A small image embedding model, trained from scratch.
Model: 7.06M parameters, activation relu.
Training: soap at rate 0.0038, 11300 steps, batches of 128, held-out accuracy 100%.
Rows from block 11, named by matrix and row number. Rows with one number belong to one channel. Each number is 128 + 24 x the weight over its row's rms, rounded and kept within 0 to 255. All counts start at 0. Numbers have three digits each. After the name is the row's rms in percent of the matrix's.
# convs0: first 3x3 conv (model.blocks.11.convs.0.weight, 240x240x3x3), inputs 40-49, a 3x3 kernel for each
# convs1: second 3x3 conv (model.blocks.11.convs.1.weight, 240x240x3x3, transposed), outputs 40-49, a 3x3 kernel for each
convs0.40 097:180157126102113151136163136128156102110091123161142126154161139118136146139175149120118110117133116114101138155109144105144135131140116082119130127130200129146111125135114167130133134121133127127143102173143116156121198110152135099141125140124131118105140127128104138111
convs1.40 095:117203113119116098147137190118101145141126139149116147153081102073123135120149175144152088179163107127118110104123103133090149104152111141126161103110145082124096159100104174135125117123080150137114139149135174096091135120151117102145126106083142134107139132080148135118
convs0.41 096:144118099156151120159180110098099097146103148132103164116131098186116115116083119161167132114135131122171127134094147140128140159093187168125124102119146147137136120159084147112108113129116150070126121138139110142127143092140124131141115163117090120098132130151147129118
convs1.41 092:085124127151129117117092142113125114140140071116112132108168134183066101095159130159103164063142108132123100076132122101131118124130135128086103160126106139157121142153164103124085103138103145126124058096114138117141121151137109096088130110131141138136153100151163127120
convs0.42 097:162148123098108118126190152128113089139132140077166163158146166106080097150145144135130129108090142130134132128129078123133123140133095105134104154128139125142137122130135144147143123122116138135123105137113125133127156099130112143129108124090105094140107108132133133158
convs1.42 101:088081102142127150098081088110117113144144147132108146135117114113108111136141126097137113143163187146109148161114132105114148133143110170106120107085085140142134109116096105145118122150136127152111178131140135138127136121120131096178098123107092103098135119154123117153
convs0.43 098:116121107141127078122094171117127132135149135148082108155119107123143157107121139166138104130139055105145109151090137112102127154091138158122142116168130141112141133186110149126157115106138120121094117115139122086120082119148124106144135119099139174136134109137120161111
convs1.43 100:156134095117110152064178121148150196145157098153075158151120164115180102127172107129141155106129106135146142114143103133109144145126128146171108128092136084139139079131149109159137127115143149122150093156130136108119134152170097151119111092133125137105121131097129078111
convs0.44 091:120089144118136176100165127163111113119137125148156169112138153145116147138118121134106096099160116136137153142134170104158099143103177172153109121096093102108112114109087124113184089117146112101121133139109143147128116108102132114141146135143098146112125143140178114098
convs1.44 096:134132133129112105136120111128107170069145163135121143139095180129180146100089144118138155106101109100141111078169107172099163130118109098143153119143142111123117148104142114138132088159116125095126101160111131119127140144162094149128188087155136142119054140135135051098
convs0.45 094:104084090164143112112138179097108139166138122133084119127111149165132134137122087137123142175139124172146111141095133082090167098134118153108155123155069100123156142161124152150116121093152132150137114144131163122111133136138130154130140143105138145146111099095121139124
convs1.45 099:128143127085096101081100122111138124142091144133157129137183143122125127146083159143119150075124149134120162119150135109118133137126115144145116130146175075144102100126143174150128087134135117118150126123139158145154114089135103115129064131106130138123151130117125172112
convs0.46 099:133103144116160095111135136169135136122123091104117136234075132124118143176123135123151122110143155119121133111160132162114107125128108098102135107134099128137141120124127094117103110146104149149148084147126142119170069165130102163151107172117081102117145194112124181133
convs1.46 101:149127136122105101119132108118127153168172075104127160145076087121100121127164130147141049131138129105150121120108125108138121134122131138102132121119176096142124178128129187125121128124082105130122146107133127145149124158109099096091168121137146174148153179109118193096
convs0.47 099:137159105146138104129143125114099152128136142131149154084155121130140145154148115130152150114133147110125136123119101166136136210164180125126129119113136132135135129140115143140142156117107134162098114118111091112097150185151181156111155135105091081141147135090121115154
convs1.47 094:142107144090134140151123091117122133167124114127125143141111089141104148107144127114097085077139136189133141126100090103119112125148066142091103176155118125165148117106120138145132151161124146154153129102125142123148165127152177119104109123130088117179074135172115129157
convs0.48 101:100116138152122138117098137121191150116141166147106139109118138152151116142126113128177123131139134128098093139078110147097092156122123135105154121109139136123122125164107131103124125137138194121183159081167115117154171113107122101104122138163138100105180125168179092146
convs1.48 100:124095120125142110111138124114105129122137155120114110134130076137168116121141064149170172156161139171109112146137127130114091160163092117121117146136152138079173130103134112097137160093134120142123146123108135128163162085136146090116152076126204164098146160096141128091
convs0.49 100:148107146154164097110107162122090098143135137129150156154105110150148099115156171150123122115122151104137137152124118145122123120086175118173092137138166122122119084184133102161120095117189174130075127157108100158084152120113115129149112098120133140120118122087136146117
convs1.49 104:150122086130147123125103132119131151136090122112133143166116091120141114133176157136106123068171091135182130110119135146165148139116085155101109153157149095167125132131098146131122115121143124109124155132107159133103142139119101131165147145164112102149145103113130133134
convs0.50 094:132172142157156146141142130116131111142112137060127153131105155141116090155124117114107120155116114128124122112130110122139149125118107118127132125140142133107108156116149113165155116123163118148105154128133139162112119143114110126123151118137111114104122121120121128109
convs1.50 102:145131100095084152120102142132089142146122151145129097122129102124127135088128122153086115153124158121177125173125151102171104147122181182103150157155111108151151135126137173086115140091129111083159103133129149142096112160125117125119131131142134109138132120124151172117
convs0.51 103:111124145154129152140150122112116159124109114095106111112122119171119104123106115128111134137128141131119134154066122170138152151182132143133106104124101091113150135105144156168153141144138123108198132112148088146106087131141145136145129119106125110108130131110132157134
convs1.51 106:147130125124109113142089111143114130127140101136147094171145125100109111138110128115136096134108147168145117135085186088144147121150122148105140126136091118092093170165122100134139134089134127109111106134134126162079126083104103112125163100138125093144166123129092139121
convs0.52 097:125116083162174137127139146121095114157099147100135143156159123093103125088122127154174167139128159090092157144152126150083088117140107118162141109106100148144148147118114112090138121120168118170119115124121177147152128096120143117136097151122144109157122136145142137133
convs1.52 100:111137125159154169083120152138106159140130092165117133099149177129171167091152189141102183114153172084122121132111146124115117138135139114142165117150106097116183083125107131102124159100147132151088135156115124142119093120158156123108157131116129149144093123128126138116
convs0.53 107:152130133117122092156139111083129145183096111123161139124152143103164145148093137147118115120118148088150163118099173167164141144162128132130132115150158105113144128133095119133188103124111169150183118153133085128112128125126093144151104126097109122149122099133092139133
convs1.53 106:149178119120128106117108146084143161181109105090166108139099139130096165119096084142103155118111120124135095084140102102129152111116176126090176107128126110164115124080095101169152133118168131186080088120094112170105145159100156120069153129144127123163147072121102129116
convs0.54 106:111137104115122141107131145116145181125095117102133095146102129133099096149125122125146106129171093107168139145088121155112130126132121159120120124127157139075138110110123111138146121118119094110169108111131088163128090156152126129130097115122128141147129137113158130194
convs1.54 106:092129145167147117114124119123131119120106161165111121123120126124138118144111131160159132137134174100071128172133177142141132138160077146115158114160149149109128179116129102148148094097160144145153111104105087137100104113159176099137131120139162133096117144111114090108
convs0.55 098:160139184155107154158122135113143119151152119076128100118168111144120134131147144088136134134150121113143103082149122100117115168117148114101136118109103135133139115112165122153146145173111142078144084172143127123135122137115106112199105145116124128131118158151133109090
convs1.55 094:185160063135162149140116094084108097098061132147129121157131137136130125182148109109123128120098110165166131096125119088111112165195158112071114157130111145156141152079113133142087147133146131120136117128139085163124157121108102083125125124146163128133136116137138119103
convs0.56 094:154114111101117113103131131166086146105114106181099106158166161126136175148115174081077087122130144144158129103136114128144124117148163143161112126153114150126128114138116150122174114145102071124097122109105138074148129150122117129145116093131151137156130149095158143105
convs1.56 095:122105139116139120098144128155124122111145151121123171145156128088141119123137109140105115086137142159126143135140126151148113118123094126146114118129138103090153107110117091104149129155139115141104111140154140147152178110127124153146123139188121142137116132091079127120
convs0.57 091:111151121160142122088144124139115128171147113087107093123096136138144125141108081139129153180123158176134138119135152131114158109100123145185123109121153122126195113128075116143121097144134138116140132111113109114096143134096116146147121150151130122162111091125128157128
convs1.57 093:119068067214195186161141130112108117139132109119130083107131118116114124137144182178164114090178121115118115141157114148130162110106116156145164098131121119114130140112140101092117160136125151125117138112155160120116111140124120100101125147147166154155105147163140109121
convs0.58 099:148117151172175118089115119109099153158160149121118121135145090119129137137138112135131142135154129116125121151087131140119131148138143157145170083132094087092117135155125145103136138136147149085118123136189130163157130126123085121138132125114122144140122111136090127143
convs1.58 100:141159113139133174126112102148115103136122094113138132147124125146118134135154123107149181143146134093116090095100097104129147125140129123133162112120146121126070106125093106133124164125155144123113173140152133136154148101126182121117128102147139125125132105146144129105
convs0.59 100:157146136150107133163101111128134106108115147109140130097158119111184136145147121149145148161122113123113127115127122116157071131122095120098115112130104139096161122151117114160120103165165147161183103135119137125072136124131201110137179131141095121079166158090168162073
convs1.59 099:139135135146106127114139126135106184169142140134097137101148158146139121105145109139119130126119161156140144116124130138139126133117119129195119107119143114147104132127195106097190077125126158106130136145130125143171062062195146105159149158168111104135113080140118095162
convs0.60 099:149124130103126168172156111170130106110140135088088142103159117148104112117136134111135100119124103103104097136129118133122151090145127120157097141130130090103148131187068118131105115078134192146105104105094089106162096131112144128135144097124126157167148119162130115095
convs1.60 101:140140128132111147119153111132185150156104111114142112156126123136117117149122129133135142150118119135164148124112133140159126115122116182109133123190088122090175135112105123118125119129127131186175152093125116124105154130149124135084131121047130173117129089117112167111
convs0.61 105:151165128098151151118104086137140100146162090114104153122132114107153089105121162140144105156153141097119123131140122141117091169142132098161186145155108103131130137133135121146121128138120129108121128137106106172089141101133101140120139098124128115123110123162114135119
convs1.61 105:126154112112131151114109114129085129133168119125134112120134127151114123126134105138101109185129155122158140158131142105151135126130119164183128086176149116130121138122136146135146116130124136127148089129091118118152160128139139128130149152117160095152087143100131117108
convs0.62 098:091083113177120117113144089128135088097144143141107105138161160060111140177093123159129131138152128151163124158125128129121129132104096132108127119129115130139103099098124158145141149116137139097104087138126102099139128127121140126125139106131131157142150180148119171129
convs1.62 096:129088131125164156157127108121111112133126099138119112114089147137144134088126154126129098129126124106110167096161134118132143106115096134140112129154157166154166122093107088127112106157127152131140150148119094112154104138130154111136151136149130086123150086164093119136
convs0.63 103:158113146129080136112120146119069100129098096092151125137127094132092126060139126147144135091125112136151135144124172102145146150097115165114133140117104121118120110083144117121118114122116107101151142141150111128122132094105102072147141118111139130097146097137153144129
convs1.63 106:100110111117098138139118124077088088171077133140108148162119139087121160146140145108171159118137150187123150120095152107122159117103110144133167122134155155132103150115133138113132153115126146115158137111144126128157138127121133097132115121209119095113107165139168145055
convs0.64 102:133113143093164093140115092142149149114131096153100147127172129119133094138126164137110111127100105119094107177084145120147150093122129119110119085140134121123105121160133149141132123097100126147133107175088088125124113104098103138139156148129128163151113146129177127117
convs1.64 103:123136110120073175163170108122100119152132128129082147088114161165166095082142196111128158118116099111115200165141135136109118095145150148143138112161128151121157106136165127123118096126143125113124131180142098146151117155138116143156131123130106122133137107139080134139
convs0.65 099:144136113153178146125136098122129088152126099111122101146123119103071104101133109131121122094082095164147131133111123151099072190139132174152129131137126128102087112130108116100152121147116166105123082152147177123093145168149144162157139108156114128153161145119142107126
convs1.65 099:155157149126088109156102114162132153083168117126141098165149135094105151077102157115121139166159128139176132154143129128113151088126128105140145116107117151134129114158137120085120142106128121124147126146177131102163083103129135113165143117108103164094131095161153145143
convs0.66 097:110150120131154101118099131141113139104155134142118134111089151123114157086136131144108135101100103127103073129110177155083140145144142166147142125146135113128140156107147157106118107113125127150143085138125120147107172110106130122126143100084117120162111161141118137164
convs1.66 097:125114137151128143117133156128124136091118132120129135127133125083110126095121162080144174145111135137111160127139121123122167123161091114109097123117114129138132110144096111138128138127080167138109135126130109154136141135111115181072136145079165121137075152154111202097
convs0.67 095:125159152164099131146147188093143129093095148168126124102128150131150103162136134175135121071145141102132127157125109121151100110192165158114134108101112120115139123148169156137123112123138081128139115170124073145151125145158156130142113156114113100126173147113178142130
convs1.67 098:174120167125098148097167125158157136152152149142110173173138082171142131121141148176135119128099199063159101070105113143141157112137171127154165168128127130140114156148132136133138117146127154116108098098116106127109112164139120099080143116083167151182105123131102136120
convs0.68 099:148112150145151119092134095134152149101108168168148130111122105132112089213126151119114140122158121138151137143089106136115127151134126135122147138165146152157109135123122108088121120093148135154063146108131137113111131200123140149102126132137185164064122097096090113127
convs1.68 093:101103091162148112170146164117141144159198106164074136144104155148169128113123126114167152171121167152105116135129132103137169131171164130119111105095133151113115104096130143071145114087142118140135141176134090148154121179135120182177132195167111104124096110174085068154
convs0.69 102:119141163084085074168185138192121134115120112088143147110135146144134134085121138095107147128146110159138150102132142143103108100084108147104129161112118107169107132107136119096108160146138114144150136113144134153149133122124120153160134133125117135143122103149138133106
convs1.69 104:130101140121120092117134153106098129133115124147150139107157118155116127133135123099130178125120170114095107128142138097120129145124101120157156110115130079123142137150098129140141103135131147143123135148089123137105086127104125123149118122108098116142092148122111104138
convs0.70 100:168107178074127157104138095133111078177108138115124108112088114143152126121126111104116140107114127100116144139144115128176138094138152111115128096118147134144171064135150110130154136137092153133115121148096099148109157144116133129130132104114108128112110141136166130135
convs1.70 098:106130087118086159174149127125135114113184136114045153128136142123123118087122128126109077107112123140213176119119112128135135110127155112105101098111120145143154141144130115145114139140122117135102107152116144130169127119080168129106119137098151116172127144142131160160
convs0.71 097:111150103104090146137116154110124151105167181143130096108096131107116142117127143113095117136092135081114119111166101149083129135098146135141136111152125150110176112115128114139120144102135139160098160139126107146136116137140142109128136146131102118167133122097150119133
convs1.71 100:137115116132149158118113118180102107160134123150132147112107124124148144094106143153121151085106174138139143122121125130166105112157127154126113136074089127111217123107124123132134155154119095130124102125117138106076131127114137147141155100175138114118131143142136117137
convs0.72 095:080138134117157100140129125148138162133122138161119111127116134105137131176108167151077126109154113126112159142128118105149098116125109168121099144187116119151156118119079138138121127110147120149132127141103131158133132141134091150143117107096139106131106130140137117143
convs1.72 099:139083143127136171140133098137143157116121164127098152156106181103136136141139138142165139143115128137129110111194096146127146115137127142119154101146120127106142132131140160150116089125150100150100129089109155138130096134124139105120117155132130128116142142132118105166
convs0.73 104:120147113131116098127124157116083080115114128137150137092184121188098167088124137144125124125115134132109162156146137138155112091135129149132138126151117115106095119151137153152138135051097117138115153132147123144184121129208145164109184139045186133092102137116108112102
convs1.73 103:106121099157184138115093115064099123107169115190119151105093135131159176110094129147146155117096134184134128107120097147146114157129145125137118151119132123143113093131147132163134110141138122138107076141148162139148055131210113172151153133229119072190047158141146125129
convs0.74 091:181155085095108094170136111086117136118128124084114116129136146124139128175128105098151176094143129164140136121124150170106127116118102120135147113098109106108120124128148130129142123126083136090162129148129082137099103157153130143104139146114106151115150187153190149171
convs1.74 090:137153102132163177164138084125118154129133173127121113155088092133136135110106113115117090130171183147127160154127161130125117142124132141112118136166127137146132160131133148151106147120128148107178099133146093191125140112115141112132092123157124165153147151166131130156
convs0.75 100:110098099164135134110152140181130154141160124149129085152171107097175166154086136130108138093112134118123132124150120135065172116101118136125178138112131130131159133140105094182136111098120156123108169120109140137111130096138155121106193135144153101122143105063108110094
convs1.75 102:119151112121116095112090115114122144137118143128156138105134124187188119174152094122150106099108162135156109137132111149143120121146113133150100169188105113142221075126108075123128143145165128120134133103124105135091095144152167117137160123163133128141182157123154122184
convs0.76 104:120143156140102097112118145152117113124144111098111182109128150192143070123087121138131176164152186136146148145108124113080117118134115088070133109109163100136141140112080158133145132138119109190128158102134115113174127206142147156117120162115154161093144127093158115148
convs1.76 104:170171075116134115148152175123140129120146088155125117112172109156135162145108126129143116158106161091152142116101108142098113182108127156131128122137094111105099108106135084121160123156157133106143122103149155108160101113140124152172106127106096167133097140134091116131
convs0.77 107:162104104134125147072126153146158114149081115161099146195126119090189090158146131123096114130127146117153158104143131113089159117087155148141163143145119115090123146114161121132147119187141141134132099102093119137169104136133117156163156088156111107112168120129167123158
convs1.77 102:150136141130125129133139143165143136067160101167117110148165118181152172139126121194140156157135120150170097127155130154137124116145106198157070189129156133137169137163159169133139179126134118118091149121113138139169114155105096099127173166088158127109131154118158125140
convs0.78 099:194195119085146134128077148151097130179150102131125111128135127107137093122128102121110185116100150135104112157119083107110112128135132091146081123107127149118110152130086074129118111149160147091094108126143135131192152162127095124162101124124107117143100126114166131170
convs1.78 093:138148101092125120107115153080098140087138136143138152108124111121096131085104123131158104125141124134143123141093113096138146128103147141115129144098096158122091146105102092134129122148129110150150138141140140111127121075107092106092092150133136096123138146162120105139
convs0.79 092:080158129134116129142127130059109150124114134165119138101109130132135108125145134156093167096174125121133130183118156103159115134126134126161110119156163162108140172123104139092131150119080134111137099116161124131121144119140119120172114134111115122114125110123136149109
convs1.79 093:109127135114109142125122156123113139117144083143144161148107161104178115133161122129109129075087133128112110117155081099089117109137143108168124149146118098136183144133129112109171101157141158105132126113114140141157095070178125120176107139149130105116185089102165115148
convs0.80 099:171160124148099123147127189164097138131130086115134137125151137132089104134115096098128136123092158147107131130134114123163156131114147128153097102102173124125104151107121142150174156107096104110114149140090157147105135119112089077132138161134107124121127118095157145156
convs1.80 096:163126109137145135088102159143118120097118146142127128081145122114121099121067133158097118136105158126117134112109124148095100113110146125129103128174102120100161112139159130193136122153145147142135127137139111125137113133118148145100155161141109141174115162142140137156
convs0.81 100:081094115119122187097136162143136127129146115172114093158139130134155161125061098138166118136149106136137137106146116140132134114087125121080169121127142144151164155148113109084143157129148119082125139143091149136149181123155122146102134123121099127120153140175155096118
convs1.81 099:099098142146142142139149149156129128125128162098113163132095137069143172148130147116098092131129099140149108118118121118143127100166162129124120143129186097138102137127149138130132095146145142142120151168139165127146158137094120094156166085122150158114104122102180110137
convs0.82 097:094122129127128105141113142115154158122115137133111141125178117121081109125179164159126097104117181132129166152116105158094134086168115163154105098126099109121100101149119123140117111111160087124157125146133105157142137154117121147132135143096071108134081135101178104122
convs1.82 096:142086112125135170117151114133182103133112121098101180122180157153133113134116125129113153142136113137142128100088108102141091124148160140101104145145110162205187124100081123146112134105170116161146103143151140102080148117121165134120140133139139103112084104147088135093
convs0.83 100:164136144118116153108137153106102148129151148132155081145125109139174124099079100127129140127134115087176139121167151146141115119108164129129106136142158109087169113115176114108136139103136127160106136096178122129161132137120160130119119177127108118134130136080094114105
convs1.83 098:157109132091089122132115132136131112096055186130143115110131163137100145122100128090099156101119121157152166138116139138118116136140087127130106144111124159123087134105112148130139114115108123093115092138117157139139070190182140181102141096196121143123089182130139117145
convs0.84 106:187149162159173145069123156157148129101108113104106103119143111140075107113119121109167146128130114102112157141147119140135113118107089147103149133097137132149125115136116150111089120109122128143162118126124124133144136144130122129120116112102127156136141116112157140138
convs1.84 102:102094088121146150130162153124125122142155132148102138090114129181136111068153206110117137159126142117103156121166160135131121128125131096133100104161137083137156129118118128116108147127170137117124133184156148169109106097061099156131148090135128133111189130121125130125
convs0.85 111:147119119147099113075151135115144136144118134134103100113138145150150149108154114106106136108114144110136157130104103086142089124106127125106115138145110118121121142154111114161104130087153098151124113157113133121118163146125102113125123123108156113078110138133129129166
convs1.85 109:132140165157135102122104126120100138164127138181138077127123117120128120124151124096106141097106087148102072099128148119127141161114150111128126162135121117141101148158135135124084141111129156188118119104129162133126140080164140153135096148118172158131157113166181177106
convs0.86 104:129139148158141143118119105157114108124157097130091130171126113082162112145068153112139115115121107152123100148104112120127180122171147110130120125104112162084108101110139083121139125096142123119154143119105076128180133096151163112155108122155135156117128175137092113126
convs1.86 106:176149140134162124126116144142099120093126117104099153120140149109096118114108142152113155107093165118114168149148159144138112141115098129134105143156119144112187154104144144102178104135141138135177093129126099127134130113103081110153135109102151124094147153124121118144
convs0.87 093:171128140128126106134090099120110115076107098110116131127155125127140122132137176113129133103117137154156113157099126133125134122079151110116130129116147135140096130188155097149157103151089147099098137139092158135130170158155168114126115144152162082101110117138149114139
convs1.87 094:147117123142158119131136132130132093131177139120106165145109100150170106159155076139086138158140127127129161125151120167113120100151132136107093127144094138128141116134107130082099132166124136129132110134121151125137127113166091149125044179133137104126137103164130098161
convs0.88 097:129126116112141136134156104130141100064109124117116115176171120126113132132145119124151110126091129141129122108147136075125165133127082154110136128060125146140109113141114141100130113135126126138143096112124118146154094127121146115119129101163113139102119127120113143133
convs1.88 094:149142148119138135096121133103102139129133130110136129132107125120144143119113093122119140130093147148180102108101135117154116135109125144139104084133143110090121123108128109129119150121110136136110128107168112144122098150102112125145106094132110176132134124132113088121
convs0.89 106:119092148143133171093095130120114124100096109121118135123088143143135132096126129134101128115126163121139114157152086130100092116154149091126177106126102128092119139121115119131122092127090136139112127075092139101132064128152162128130134132103147115136134119126107108089
convs1.89 105:151114082119145130143098161136138112138111134103097126121106115129160121126136137123115154106125143143148118123093114117129151142118130157099079120130156148185063095116113127128164168161107139147096137154134134080157129144133145185114081129112126090130104117137145135140
convs0.90 106:150154140108166163119053149097115150109149124192123123151122101132120111166083128114130104143126128142105099132151153144112104156161138143112161100141134122146107130179108083139102139106134108151121120119092136118152107104106107132184154148139169103115124154120112094137
convs1.90 103:182140141105087134113146149103190127100086140155087125089148149119095142130130139116130124157151126143146123108123131130131119141123136156112122132155160111142134107149146140151114141102124130133138154110148170135111095090076110151145052149124153135128103148142127102157
convs0.91 102:123102095155095128131138152107132137135131135120103135096142121120130104174125113109144160100123136170178133149122110076146120113139180129148095138139160112122174119137120094133137140131121160141133139099132111131139148127103120137149143136124128150130129137107134120155
convs1.91 094:114156148131158108119136146121098124137124103138078069137142104128127118163161110149162163064147134095141163148155108091134100109121143145068160143137121131146111143159130117118126116158118127166127089150101098119122177151135071139125126140109124097133146110157130130125
convs0.92 099:126193113122145121129128108141109140149125118133143130106158127174089154078125111104120126118106108107110128167073083101150085104150108168152082103151135124169126093151115158108134171090113114128110103117131149097127150198142118162113171166124199128098111103139133069101
convs1.92 102:115154117069114130140130159100143118110128153161107132112135140115138135147142095160113138131090142079097159123135078111092123158116174143096154117115161098124134106115155100116148125132164125144181132147073128141093084138199155134135172108168046115122083128125062119206
convs0.93 101:178142127140097122117131140106146134205110118150112123145162141136166111158125118158142116124135106118129170142111128101118145138111114137153182138117103122094143143149150134109134105161158101140145106097112110125097136110121131160151159130147143139100155139114106108135
convs1.93 097:125122117145115113149132126147169115119134134134120128139134133107145099147128139141137058129146109144103095137114167138128120134141123109159125131136115095150119113137119128128141115100146129110168099090147136114097077132133109131145113149138107130113111102099167138109
convs0.94 097:113113127130152133115160117138099167105172155152116129154133113125136099128147118107119155144148108111115118145132125139125153130148145115157138118114128118137114175123130206125118157098122118133108122104125073133148145207127189147116136095136161141107132123111132078138
convs1.94 099:095109148160113145076096122141162140111126152146137090117144100120110184152099154151091115116110093097117123106123178101100140150096132119166177123105083124094126111114126076150164083078175144119124105126106131117147129091144127176142179154037118088143115065124112146110
convs0.95 108:154117166153163134137132124135104141117130093091092194152114124122097114114105151141134164097087104141065119106130123125112088115100098119151156172116122125111154149120147130108096083156087175103101132130121132122111145128129126097171110128077091067129144117120165138121
convs1.95 104:108118102180171124147150140139155122168154127147129178070107200132142164150141125156101122140094112178085113108157136131129094103168101126121115123127131120126136151094147108170129148116120140156084150116124149113139103124145127135078132081125120111174140157139137140105
convs0.96 112:161142117112131145169188109116185159175101135106100174113131094070137109170128126101149123106106146116107113107142126140134117109155111143146094136142087081149141177111134132134122132126118114170150163096117129132122145145098142164127172173114131142111111142120098079107
convs1.96 113:107094143157140165130100117125165189127078161127128114166131189143107125131135132105104177154150139153102148140138125110117078136116159110132139136065147132138108092108124105105142137138138125138135135135136111120141087118103125142118144137115120112165113082143120155144
convs0.97 098:152103135111140123112095102112113135153167096133115128143137137157156092126154124117139139115126131130114121147101119150114140156130074102136154172172127146156129127144121121139121110156150114129105117144104100154111133140151115158171130151121141187102127151139108154129
convs1.97 099:143117151106147140110118095087136161091118130144125129162143125123117165170097089156118172081093181138141099113140099126103106124125130144080122146117080162171129133138093205127151165144134114130130137125154112146110160137136159121127163100129125177106152142116139105109
convs0.98 106:083130159119129123133083138125119095137132105156117130138119107075157135198108125132137144133126123110081112115125108136050153139145115104129145112135120138117163160127113097152096137134131120146146116158106129095129129119096129117116137131117131113136158147080114086143
convs1.98 105:158139158132097100094119115144134152147134107165111113091092142133153114130127147115132127171140117185125149102133148133116140128113148111169115116134181149125132136132098147128129116115130144146126138069137169129131091167105099146107099156174135142114146131086089108153
convs0.99 095:105137139117156132144145152126090122072112143110151103141113116144115143129127135132122102131168120148155083129133187143111141093139154169103125113150126111127132140100164162168150136144118120112131079138108120169107135189097133134148064145147147146139133135189139099098
convs1.99 095:111127116118135088126139143100169106126141100161142135128153079129117103118148171103061111143061100151122171122098141120122151098107112104177123131126107121113145115103126118097151126169127151116160106158105105147141102111133108099077158116085158121113122162125161143138
convs0.100 112:101137166146092118123124129116152145100087132172138095125118130141147133136137138136106159153159140132142146115130146142092107098133121115132116147128114133160118124151100134122126129169145132113120150126156119130167129107100130148115136119182115116116083123123145149084
convs1.100 107:136139156117126145104108121116116144173133102131086134117118094105132120069111155186110145147125158176137110136088131099111172114102155123078153123142175142100137129128120141130146119160112111155115163161155120128182129065104096110140123093136124144119152121138152148157
convs0.101 104:135118108125151111149120147145125067157131136137131130120149188157155125071181112142128101108152133144110136145123096144135081125121154131119128147167136159147123070110132150159086145110115122167105096143125106151082128119145127158129125115085186150121128130119122180097
convs1.101 100:177152160137151149136120135125172141159125129126106083143106080133087140130098081143103112134101081126108116158101105178077112139106095136141097110092085150163145132135128137144114111143124134160130127168112125134135130095142094130153138179088119144115141117166147099096
convs0.102 096:136138121140158124135149122072112118164085104126146148120140154129177127107127104085129167143144128089126143095177138146108136096130117106137112124139148148139145178092121110116140175095122143141121142119152131119085143128070115161075130124166134126163141144179115092129
convs1.102 096:131083092137148146115133154102162139115159115103102096111126158069165149120121107124065156157110150122077167121113148087145098113138108121083131099115125147113120143130141127100107157137165078152142124158098118164108132137160106123105087141104122150135132165147119091104
convs0.103 110:147091122105138145107131158136131097097117113099097170134153159080200102144072130160148170127102145120092124140108114093116166116153117142096140121091092135148155121166097106120154081136144095132166133161077157141118123080146154088141127117160118129145129152155128121112
convs1.103 107:108089131170094135106128140145110116156140141139088129114131154130120126121104144104112133101123113118134151135127122116123122132142136170140114146106139189128123119104145162074147163128134130111119148132141076129168100208127170099154156105094111180114165137081155156171
convs0.104 099:141146121194153133143122158104115170120128125148145135139067159150090112088126135140141099100098090109107100128144153129121158147128106121135151119125106143109153138100130194132097119150118091131107107145129129122114128119116121108102117134116100117114138095119137149127
convs1.104 099:142142138139146143112080134093075103124104097102191114136121113091160119176146159123098135109110120105090083150103123140126132138169163095149114208114118168178160154130113136113090191186125110117163139138145110124120136122132131138160114203094112125093136138115109109117
convs0.105 095:172113096135121084182097114085105135158144098141136145096106149120158164165137114127099096129112119123133099063090113096127125087134133159094107148115155135165153152141124145107122104101138101112087144094142112143069103123148132103161101137142128167105128128093120156101
convs1.105 097:096142089155120118152153099135188126161114117142125131082155105135102131134097120121125099137141137156190183125137141158149121125117153134121098122147174124124125163144150153190178102172130134114139178125133140138090120147171180106115189103127148147129149129119172149136
convs0.106 105:188140172071122120147134106153174146158086115100200134195137131156139086124161105102129128146115137121119110131156118117136094176088139091077139117098095094141129149134156112108148151123118158123138135091110082144150122141154150193151165154102106173123140132085173127122
convs1.106 103:154155141089074098163097131124157171154130142168122096133133166132121126098148173119140187124125140120125125118145128132139134092159145086139164154100105103090136084128121099138149131126153142116129109123103120142156118149143176126098168161163105134189114142124111103148
convs0.107 095:108160147114127165104126165123105146126154125103128095095141104084111138111089170121148095136173103163177121131125093121130106147116136107119160203131114188146144136121110140101148151098140105171123102114152172142155139125108133131110147171130109133142092137142127113142
convs1.107 093:120158121124126115095093131105074101106107140097123109132110123132104126156136131105097160145095175121114110146137146092092148107134136112156181115107130180153129146074135134079144134093107127112104135159145158149139055160134080154149108133158107155109082156173148092171
convs0.108 102:092108149111148154099140107125103089150148110100093137094086112183126131201118096102155153123103114130145109147151113142103132100122143174178156177174109123154215138102120125142134159065121123112163131143127149087117100129125114160140110156134100107117100096152169100146
convs1.108 100:156107122156131147070098136116160140180105092118101130085138154110166160142111169116116146137160154114148178120154145147126157113102129163146218088121140099134146131198129145133127095123159096147100123099107136123148130144162126133151097154117128107126126155115090103093
convs0.109 102:137123142123145170114109098138120138107118111192122102119144139093124159135120139107129118175105138182141169152159137117172114113155106165120150139135116130113124109100108174105151151110164143133173139124074080157090154115102116130140125150164094088182086118160139131180
convs1.109 101:145127138100115141122142123153170099135135141155088088116114138134100103092104109171114129098139139132075175103077108095127120167152105159125135156148095127111103147166121146127132136117145182123161177104149153164135139145090138088123111088078107149171140093147159137096
convs0.110 098:127159132140134114119156123141106160161137121117145123130134110145118120152113149155108087124112160101152104094120125133112149157155131130141145129131153090125089172131100161115098140095136140117102140165156059140140154167125101197136130168115174121097171133088125109117
convs1.110 096:130078145143127154150118135146116074122144152098140122116114119122130134141120119150184110076196186150155167125129121114103115093164133157114126141122126135111103127151135137154130119105143128084149152108127116143148123139177146157129108124106110116167082155117124146152
convs0.111 101:130122145115119147125130091156162143177108135148076119118134143112116128176103116125138099118096160133117131116142094130118186121158135119106139124164119143142171147112120129145126099108162097096150106125133107110108136129113127140098135094139166137088128167113143149130
convs1.111 101:126123146107097150116079108089140129089109152135151127148132135110114156118136131119121116098097155143108135178125118101121119131130144159134103136121135088120135143133111113110132137107127111126164143120136106133138111122124131104146095146100131111110118113153140146060